{"model": "segmentation model", "dataset": "simulated telescope pictures of galaxies", "num_classes": 2, "encoder_norm": "rmsnorm", "encoder_conv_stem": false, "encoder_layers": 10, "encoder_width": 192, "decoder_upsampling": "pixel_shuffle", "residual_init": "zero_last", "muon_scale": "match_rms_adamw", "grad_clip": 1.0, "steps": 7000, "epochs": 1.7, "weight_decay": 0.09}
Rows from block 2 of the decoder of a small segmentation model, named by matrix and row number. Rows with one number belong to one channel. Each number is 200 + 20 x the weight over its row's rms, rounded and kept within 0 to 999. All counts start at 0.
After each channel's rows are labels from the 100 images, of 14976, where the channel reaches its highest value: "patch colour" is the nearest of a few named colours to the mean colour under the peak. Only what is clearly more common there than usual is listed. The data: simulated telescope pictures of galaxies.
# convs0: first 3x3 conv (decoder.decb.0.0.convs.0.weight, 192x192x3x3, each kernel summed), inputs 0-191
# convs1: second 3x3 conv (decoder.decb.0.0.convs.1.weight, 192x192x3x3, transposed, each kernel summed), outputs 0-191

convs0.83,218,158,173,234,179,215,183,195,194,189,208,210,187,218,175,205,223,241,205,199,171,194,208,183,223,193,220,196,167,214,192,205,190,200,166,192,208,206,197,150,210,193,177,172,195,184,205,173,214,204,194,210,217,201,195,210,213,156,230,210,213,195,217,174,179,180,230,204,165,186,196,213,215,214,224,203,205,218,222,174,188,187,154,182,177,237,201,190,202,178,203,198,203,180,189,200,219,185,218,238,175,240,184,203,209,216,208,207,189,163,182,213,199,201,207,190,227,169,178,214,176,215,194,198,173,184,197,203,207,183,196,220,186,253,220,205,205,183,197,222,189,208,214,204,184,194,195,211,161,199,194,208,212,203,212,228,174,197,240,260,190,176,208,206,187,217,191,213,182,199,199,206,221,205,207,184,213,180,206,215,215,196,213,176,263,193,240,211,199,182,270,209
convs1.83,170,214,233,186,211,154,191,185,197,216,196,185,203,202,224,179,163,190,223,173,227,220,194,232,220,195,212,215,198,188,213,201,209,184,211,186,207,199,163,199,205,185,215,197,237,228,192,189,192,178,190,198,181,191,203,212,209,231,195,223,186,221,203,200,218,219,183,182,213,202,213,185,185,171,233,208,227,215,175,209,250,218,231,206,257,204,185,180,212,216,211,178,224,194,211,216,195,203,254,197,206,189,181,230,184,181,157,203,200,195,224,158,190,181,214,215,189,223,195,219,188,208,196,184,193,206,220,232,205,211,193,191,224,195,197,192,206,173,206,222,201,194,204,174,244,231,226,195,225,178,227,178,186,200,224,172,223,202,187,165,189,213,197,202,211,202,201,214,193,200,216,189,185,225,176,240,171,251,189,197,197,163,200,204,189,218,176,151,210,199,197,148
patch colour: grey; pink

convs0.21,251,226,180,213,199,206,207,219,199,244,204,218,205,198,208,220,220,194,206,202,231,261,145,227,232,174,208,210,177,205,189,209,213,183,199,216,203,168,202,249,223,212,209,212,201,231,216,220,199,185,193,213,227,179,198,180,228,183,186,213,192,217,194,195,154,224,237,202,187,179,258,193,221,197,215,205,209,180,187,194,185,200,216,240,206,211,195,211,183,182,191,237,175,192,170,195,206,197,186,196,186,203,202,203,233,184,212,216,232,200,209,183,178,207,227,192,227,211,196,228,204,179,185,203,202,202,222,212,189,206,212,198,186,224,165,191,208,222,223,229,209,148,187,250,175,211,180,189,205,225,210,219,206,247,158,203,185,200,194,196,203,227,206,229,201,206,199,213,217,171,196,212,200,211,210,222,192,207,198,199,187,219,200,201,210,209,234,214,240,198,201,194
convs1.21,197,162,209,181,186,212,204,174,184,208,220,210,221,189,202,200,203,189,174,213,166,178,230,188,166,193,189,200,226,172,209,236,187,188,206,243,208,208,216,166,152,205,196,198,179,187,209,174,184,173,200,176,140,220,217,224,185,214,176,185,201,187,206,197,217,203,215,203,225,206,205,190,199,201,159,193,206,203,201,224,249,239,193,189,200,214,194,196,203,236,239,208,197,169,236,175,190,204,234,211,195,206,212,206,187,224,189,246,194,183,187,181,227,241,198,235,185,191,206,189,197,200,220,204,211,189,199,207,214,204,192,215,195,190,222,222,185,202,189,173,189,240,253,175,206,124,214,178,197,205,198,186,185,181,216,188,181,203,190,186,200,202,217,196,211,216,198,204,182,220,185,198,216,216,213,190,209,218,215,211,183,179,199,204,224,191,161,165,191,230,224,223
patch colour: brown

convs0.190,200,216,206,183,159,188,205,174,214,196,204,214,213,221,203,214,208,225,221,192,242,207,178,216,185,195,179,227,191,211,197,185,194,222,196,191,192,170,205,196,203,195,216,210,202,192,199,187,215,216,224,198,207,214,204,191,167,219,208,180,167,208,210,185,221,216,208,197,193,184,184,191,215,202,210,243,203,214,181,156,221,213,212,203,241,200,201,183,190,210,169,258,245,194,183,230,196,219,206,202,217,204,205,196,200,198,213,193,195,182,182,251,217,185,191,209,158,212,193,211,188,205,174,211,189,152,186,184,220,202,203,193,217,188,216,215,176,217,215,213,217,214,186,216,221,225,203,230,249,218,216,193,196,179,205,200,218,202,222,167,229,208,166,204,214,198,231,222,190,260,201,184,199,214,214,211,212,217,222,210,256,191,190,169,142,182,220,216,246,202,166,184
convs1.190,197,183,211,216,220,199,203,220,197,219,204,212,218,179,202,220,193,149,207,225,187,205,208,189,209,217,210,197,204,220,222,179,231,231,198,234,215,221,210,223,195,212,203,189,216,204,206,212,212,191,196,202,190,194,217,201,221,206,167,210,230,187,207,199,206,208,229,183,196,228,206,202,209,180,185,200,218,180,224,252,201,211,188,208,195,185,186,221,196,212,223,172,165,181,204,182,183,212,169,189,180,206,222,228,194,170,213,229,189,201,193,173,216,195,208,172,202,166,188,154,206,243,223,215,216,226,236,202,188,251,220,227,195,200,167,203,198,189,202,194,179,218,207,192,197,209,192,172,155,219,174,186,218,202,175,190,197,199,198,238,187,212,236,175,196,206,168,203,212,175,198,242,192,189,206,186,181,191,224,180,199,190,212,206,268,210,208,157,186,200,269,219
patch colour: grey; brown

convs0.82,231,214,198,187,205,221,211,273,189,197,196,190,245,237,259,187,200,189,185,202,199,208,234,207,241,211,223,213,216,220,196,179,211,179,189,214,201,231,214,224,205,186,234,179,203,215,185,187,198,217,169,176,181,221,191,198,184,234,198,200,238,216,208,185,216,181,208,184,188,194,190,232,194,209,194,222,214,154,199,215,201,201,209,202,176,223,200,200,235,212,208,172,203,233,209,224,198,183,221,156,186,221,206,206,221,198,197,216,210,190,191,210,195,233,220,224,255,209,202,193,199,187,198,232,188,240,182,214,202,182,208,196,216,225,178,202,193,163,214,209,242,176,185,200,217,233,202,188,210,238,166,223,192,231,185,204,174,197,210,243,214,225,176,176,206,182,212,222,177,193,193,179,194,210,198,206,205,212,164,201,191,215,202,197,186,183,183,185,187,212,194,213
convs1.82,192,170,194,184,176,168,205,185,206,192,190,221,212,180,210,193,187,191,185,176,190,196,177,184,188,201,161,179,189,175,197,209,192,183,217,167,208,156,223,185,196,208,115,227,183,161,183,222,209,191,195,225,212,225,207,205,214,160,169,189,213,184,197,186,201,218,191,199,215,211,198,197,224,199,202,202,192,204,193,192,213,218,181,175,231,191,195,168,193,196,189,216,199,166,223,182,205,200,153,219,215,163,195,209,185,200,185,259,190,189,216,204,178,179,207,214,161,196,208,226,203,211,202,187,177,189,200,188,184,184,197,216,220,179,219,178,199,227,213,193,196,223,229,204,169,171,183,199,208,205,210,178,209,188,236,223,202,229,202,169,191,196,245,234,196,183,205,226,188,194,184,206,188,225,218,182,247,184,194,162,184,173,179,216,233,222,171,199,205,176,211,181
patch colour: brown

convs0.72,127,218,193,225,202,180,191,233,193,198,232,184,197,189,212,217,252,181,188,208,221,215,189,220,208,209,160,155,215,201,203,169,198,173,199,197,210,184,226,230,195,175,211,181,202,203,215,228,168,242,185,169,182,197,201,190,211,172,156,193,202,180,188,188,208,213,209,193,207,190,185,171,193,216,206,207,186,182,212,181,204,198,148,175,218,207,175,209,172,221,191,182,182,212,216,193,226,202,189,202,221,172,175,199,184,165,153,177,201,258,211,210,197,181,204,166,185,195,198,196,201,186,194,189,191,168,166,204,193,193,187,199,193,188,192,213,212,186,189,191,175,221,189,184,201,194,170,164,178,198,199,207,214,201,182,177,173,191,155,208,207,206,205,159,178,188,212,177,215,213,180,204,173,213,185,203,184,209,197,161,210,218,197,178,172,191,209,181,200,174,229,194
convs1.72,192,191,222,187,217,215,191,179,200,201,188,210,199,158,187,189,146,222,225,187,224,177,232,213,229,213,228,203,235,238,219,231,210,199,228,211,197,182,216,196,188,204,219,199,204,237,175,190,208,180,226,185,221,211,213,167,214,208,217,215,194,214,202,217,187,193,204,219,217,232,206,226,197,246,182,204,206,208,165,195,243,198,182,207,190,209,208,184,229,209,199,205,253,178,227,181,185,212,201,208,221,184,179,187,170,170,190,199,228,221,187,169,202,183,211,198,202,205,180,217,190,190,228,208,194,170,171,222,231,209,198,176,193,212,194,165,154,187,171,197,218,205,215,199,237,241,179,197,214,208,195,204,208,203,187,225,211,244,202,196,207,184,254,217,236,232,185,208,188,171,215,204,202,193,208,204,206,203,168,186,227,176,223,216,211,195,207,240,189,190,183,196
patch colour: pink; grey

convs0.158,230,204,200,193,189,204,200,244,178,229,190,192,210,201,201,186,193,214,179,211,198,199,203,203,208,195,194,181,184,196,200,202,187,219,212,194,190,126,193,183,142,209,210,190,200,203,202,199,198,252,208,189,234,192,195,216,245,185,223,213,205,213,224,184,164,196,210,203,178,183,216,198,214,249,202,202,187,193,195,190,221,199,180,204,224,175,185,208,209,194,200,213,183,182,197,203,205,196,218,174,201,255,208,217,194,198,185,226,221,185,223,224,213,229,186,194,149,197,231,194,189,225,193,193,197,171,162,176,202,224,184,195,183,226,158,200,216,191,201,256,237,178,186,224,177,244,204,189,197,241,189,207,198,216,195,183,199,195,184,173,192,212,185,215,193,219,225,231,224,227,208,208,201,188,188,196,192,201,225,208,178,181,200,190,232,195,213,202,194,183,262,213
convs1.158,157,178,209,191,237,215,194,163,197,201,178,228,213,219,205,213,184,189,203,183,198,207,195,242,192,217,212,217,246,161,169,189,212,159,216,206,243,263,208,200,233,200,183,176,203,213,175,181,210,167,206,215,196,173,217,219,200,221,160,199,216,203,205,196,223,230,250,213,221,186,209,189,193,195,208,201,199,172,214,210,175,210,187,172,197,189,196,139,195,211,193,200,220,207,233,183,198,212,180,191,193,162,213,187,200,163,222,187,167,221,162,189,203,194,218,201,193,193,183,208,201,197,199,189,200,182,212,212,219,212,183,215,220,167,227,212,195,230,191,187,193,243,244,178,216,180,200,202,215,166,212,209,215,185,209,196,177,208,204,212,184,209,227,231,158,197,211,202,178,203,165,193,201,228,197,213,189,187,219,180,227,196,210,190,200,210,181,210,186,209,201,191
patch colour: grey; brown

convs0.81,212,215,207,162,194,188,191,210,191,213,188,203,191,202,160,178,185,285,220,175,225,189,181,155,201,186,201,178,210,200,200,196,191,225,201,201,180,187,200,179,143,192,223,194,182,203,204,122,192,204,192,196,183,227,207,218,190,209,217,192,195,191,186,194,194,205,190,199,199,204,202,236,201,207,193,201,219,204,208,179,198,185,198,198,205,201,200,192,179,190,191,197,161,157,214,213,222,195,201,165,224,156,191,198,191,167,192,157,172,246,212,164,189,203,190,188,142,183,197,226,205,196,188,202,216,233,230,190,198,201,215,212,203,205,209,190,178,176,200,200,179,185,211,188,213,210,200,207,205,188,203,197,197,194,164,219,189,206,214,237,188,201,202,194,208,187,180,199,206,153,216,197,203,198,183,187,196,198,196,185,213,204,195,201,224,196,172,195,196,190,122,224
convs1.81,152,216,186,202,201,187,170,230,177,187,220,188,170,188,220,197,187,246,214,229,227,169,175,206,172,200,215,225,167,201,239,228,212,189,198,193,227,140,214,200,187,244,182,214,189,178,217,227,193,178,195,201,190,241,179,217,203,207,240,196,191,200,183,238,186,188,212,192,200,190,187,220,200,231,190,178,192,182,185,194,183,226,178,221,237,197,183,188,204,241,194,214,215,197,192,219,190,189,207,211,201,189,229,190,180,207,182,196,203,198,202,182,197,202,209,200,214,202,183,233,165,190,183,204,181,199,211,208,187,187,193,203,202,178,173,190,209,191,213,202,192,208,204,182,273,193,199,162,189,204,190,187,215,197,202,216,183,173,219,127,211,177,205,199,161,200,206,198,217,213,218,224,190,184,211,188,210,191,162,206,189,214,214,203,182,223,175,189,208,234,226,202
patch colour: grey

convs0.84,205,213,166,173,187,210,180,203,254,174,196,196,234,228,190,217,168,220,241,195,209,188,210,193,198,211,178,217,188,178,214,202,186,213,190,204,178,190,176,206,239,218,183,214,193,170,206,214,198,178,207,240,198,198,204,198,205,220,224,212,168,222,201,235,196,213,201,180,192,201,200,174,206,245,203,199,191,197,217,219,197,215,221,156,189,191,167,222,217,199,204,240,191,202,162,211,205,204,155,224,224,208,202,178,177,239,208,240,209,251,219,197,192,203,175,211,182,203,200,201,152,189,207,236,228,204,183,189,201,179,206,183,199,163,202,223,184,201,209,227,201,204,203,236,234,234,200,197,184,182,193,193,203,185,233,180,187,196,200,218,221,193,220,186,182,185,210,186,176,177,204,212,190,208,194,242,229,211,208,188,209,124,197,206,195,191,192,198,207,209,184,189
convs1.84,205,234,188,193,208,169,188,242,149,190,193,205,191,186,206,219,201,171,178,218,219,211,185,207,208,186,213,173,214,216,203,210,203,175,224,203,201,199,213,186,178,174,201,194,188,220,236,166,204,209,208,189,204,216,194,181,190,194,142,178,239,160,213,209,191,211,195,206,198,171,265,204,188,186,222,206,193,200,168,184,205,188,159,221,206,192,205,217,175,205,209,208,212,198,219,173,198,156,207,184,167,210,196,189,218,196,198,189,202,178,211,173,218,219,205,187,214,220,169,193,236,195,194,165,186,196,192,218,194,199,211,193,211,195,189,206,206,210,193,167,225,203,214,185,197,191,190,183,208,210,222,193,206,204,124,230,211,215,191,167,158,187,179,200,193,207,176,185,199,213,179,203,186,217,197,193,208,202,215,198,252,249,209,238,223,226,193,203,154,213,210,178
patch colour: grey

convs0.41,161,230,218,190,287,194,195,207,192,200,201,188,191,197,233,210,190,227,152,220,230,195,199,225,177,196,199,163,209,228,195,202,211,169,194,208,192,198,195,195,168,199,191,194,186,180,199,266,196,240,196,188,192,194,209,188,200,199,239,192,212,208,197,150,170,203,220,192,200,239,186,195,179,196,197,220,196,195,203,185,189,182,183,186,182,179,206,171,200,184,201,179,216,225,163,186,200,191,194,197,186,161,190,187,190,192,189,203,182,201,179,195,178,202,198,191,179,190,151,173,186,184,203,212,186,173,168,181,206,182,165,195,184,177,181,192,224,175,201,214,180,186,173,181,139,223,185,200,182,184,200,186,210,191,215,184,177,203,169,194,200,195,188,186,204,191,200,208,235,213,175,201,225,186,192,198,190,158,194,202,176,182,194,176,207,196,213,212,213,173,237,193
convs1.41,175,230,199,205,240,181,195,167,202,211,214,183,193,190,179,194,257,227,212,185,252,206,193,218,193,201,198,179,191,214,207,208,176,204,204,182,198,164,231,216,199,193,200,213,187,195,209,173,212,210,182,217,198,240,176,193,192,213,241,217,182,214,191,201,244,188,194,187,201,139,233,206,199,166,192,198,180,195,230,187,214,188,183,176,209,213,201,220,209,212,215,162,226,251,197,200,203,253,205,195,194,189,196,211,178,176,199,158,210,204,186,197,213,202,201,171,178,165,216,170,221,198,200,194,210,183,196,211,201,206,210,198,194,228,232,197,209,212,189,181,178,184,211,189,201,203,200,183,192,213,195,175,182,184,256,182,221,166,209,192,201,213,209,241,170,173,184,189,260,204,172,185,191,197,199,184,194,193,192,196,194,194,189,221,162,214,178,196,199,209,233,179
patch colour: grey

convs0.7,213,195,179,175,186,220,202,106,193,207,197,214,199,186,138,185,216,158,253,191,166,218,217,159,197,209,202,212,217,191,209,194,214,174,205,215,192,214,200,170,231,212,221,199,219,211,202,166,200,181,212,245,194,206,196,205,199,173,121,207,197,211,194,192,210,210,196,204,214,177,215,185,212,208,202,208,181,187,209,212,206,203,220,200,212,157,188,228,192,209,195,198,159,220,200,200,202,188,201,152,203,183,189,196,209,193,223,157,177,197,205,214,203,202,190,207,242,206,211,202,196,219,232,203,249,189,166,195,189,201,195,202,189,196,199,192,231,186,212,179,206,217,198,231,206,186,226,224,202,188,186,201,207,212,182,221,223,203,194,200,214,189,189,196,203,213,186,208,167,163,226,210,189,198,203,212,200,200,177,166,214,201,206,197,191,204,167,211,200,195,163,199
convs1.7,202,236,192,248,242,184,200,205,232,205,216,190,185,221,202,222,171,223,187,207,196,206,186,182,212,246,205,214,158,209,196,204,185,212,215,180,189,166,193,201,221,161,201,205,210,202,197,216,178,190,189,202,244,222,196,181,209,234,306,171,189,205,212,197,164,223,210,211,189,183,196,196,219,202,209,208,197,208,178,202,176,226,213,195,183,229,245,212,213,175,247,207,222,169,198,194,211,221,220,220,227,208,195,219,199,180,198,193,220,195,216,178,211,203,204,194,195,174,180,203,217,182,160,183,199,211,217,203,200,206,192,226,196,165,213,192,198,184,220,213,182,175,210,192,202,196,199,200,202,192,211,198,196,179,179,176,221,184,218,203,175,189,194,199,198,198,212,217,267,184,178,177,173,204,194,188,215,175,199,238,185,190,196,200,203,199,199,196,200,212,215,233
patch colour: grey; brown

convs0.57,198,186,217,221,200,187,230,183,195,201,207,215,160,201,220,212,228,192,224,224,209,212,217,158,216,181,185,213,190,193,231,216,184,181,220,193,194,165,200,178,204,237,245,191,213,240,192,177,202,191,235,214,250,176,207,198,203,172,220,178,208,178,217,202,187,231,194,205,211,221,221,181,191,210,209,210,149,209,187,178,232,213,175,252,195,206,262,172,175,239,220,201,239,222,198,200,207,188,215,240,197,247,202,196,213,220,226,160,205,208,194,182,214,223,174,207,193,214,208,198,180,198,206,210,193,162,210,217,225,184,191,197,185,230,202,200,203,221,203,195,215,182,198,202,246,210,193,194,203,186,206,182,205,198,181,209,219,201,203,180,188,221,224,230,198,217,224,210,212,206,214,218,247,205,207,183,221,191,201,179,197,210,212,188,198,211,236,171,210,182,190,216
convs1.57,218,205,206,194,192,203,160,194,208,217,208,199,193,178,227,186,193,167,189,209,192,200,197,197,221,222,211,195,209,245,207,186,215,227,187,196,208,213,217,249,136,187,230,192,193,175,194,210,221,196,194,195,148,221,189,214,182,199,182,216,179,234,174,214,219,200,203,239,182,195,204,170,183,222,187,209,210,209,209,228,203,192,219,181,208,196,192,193,220,161,196,195,160,176,200,216,193,195,202,196,203,152,185,206,203,179,182,242,177,196,193,191,208,195,203,161,191,180,176,204,211,199,208,223,187,216,238,197,215,235,242,199,189,203,177,194,195,199,222,188,204,198,218,200,219,156,196,177,191,209,204,199,213,178,213,218,212,221,186,204,218,238,192,155,232,209,175,193,171,199,184,197,184,201,204,212,169,230,200,224,216,198,176,202,233,178,146,248,224,194,231,193
patch colour: grey; brown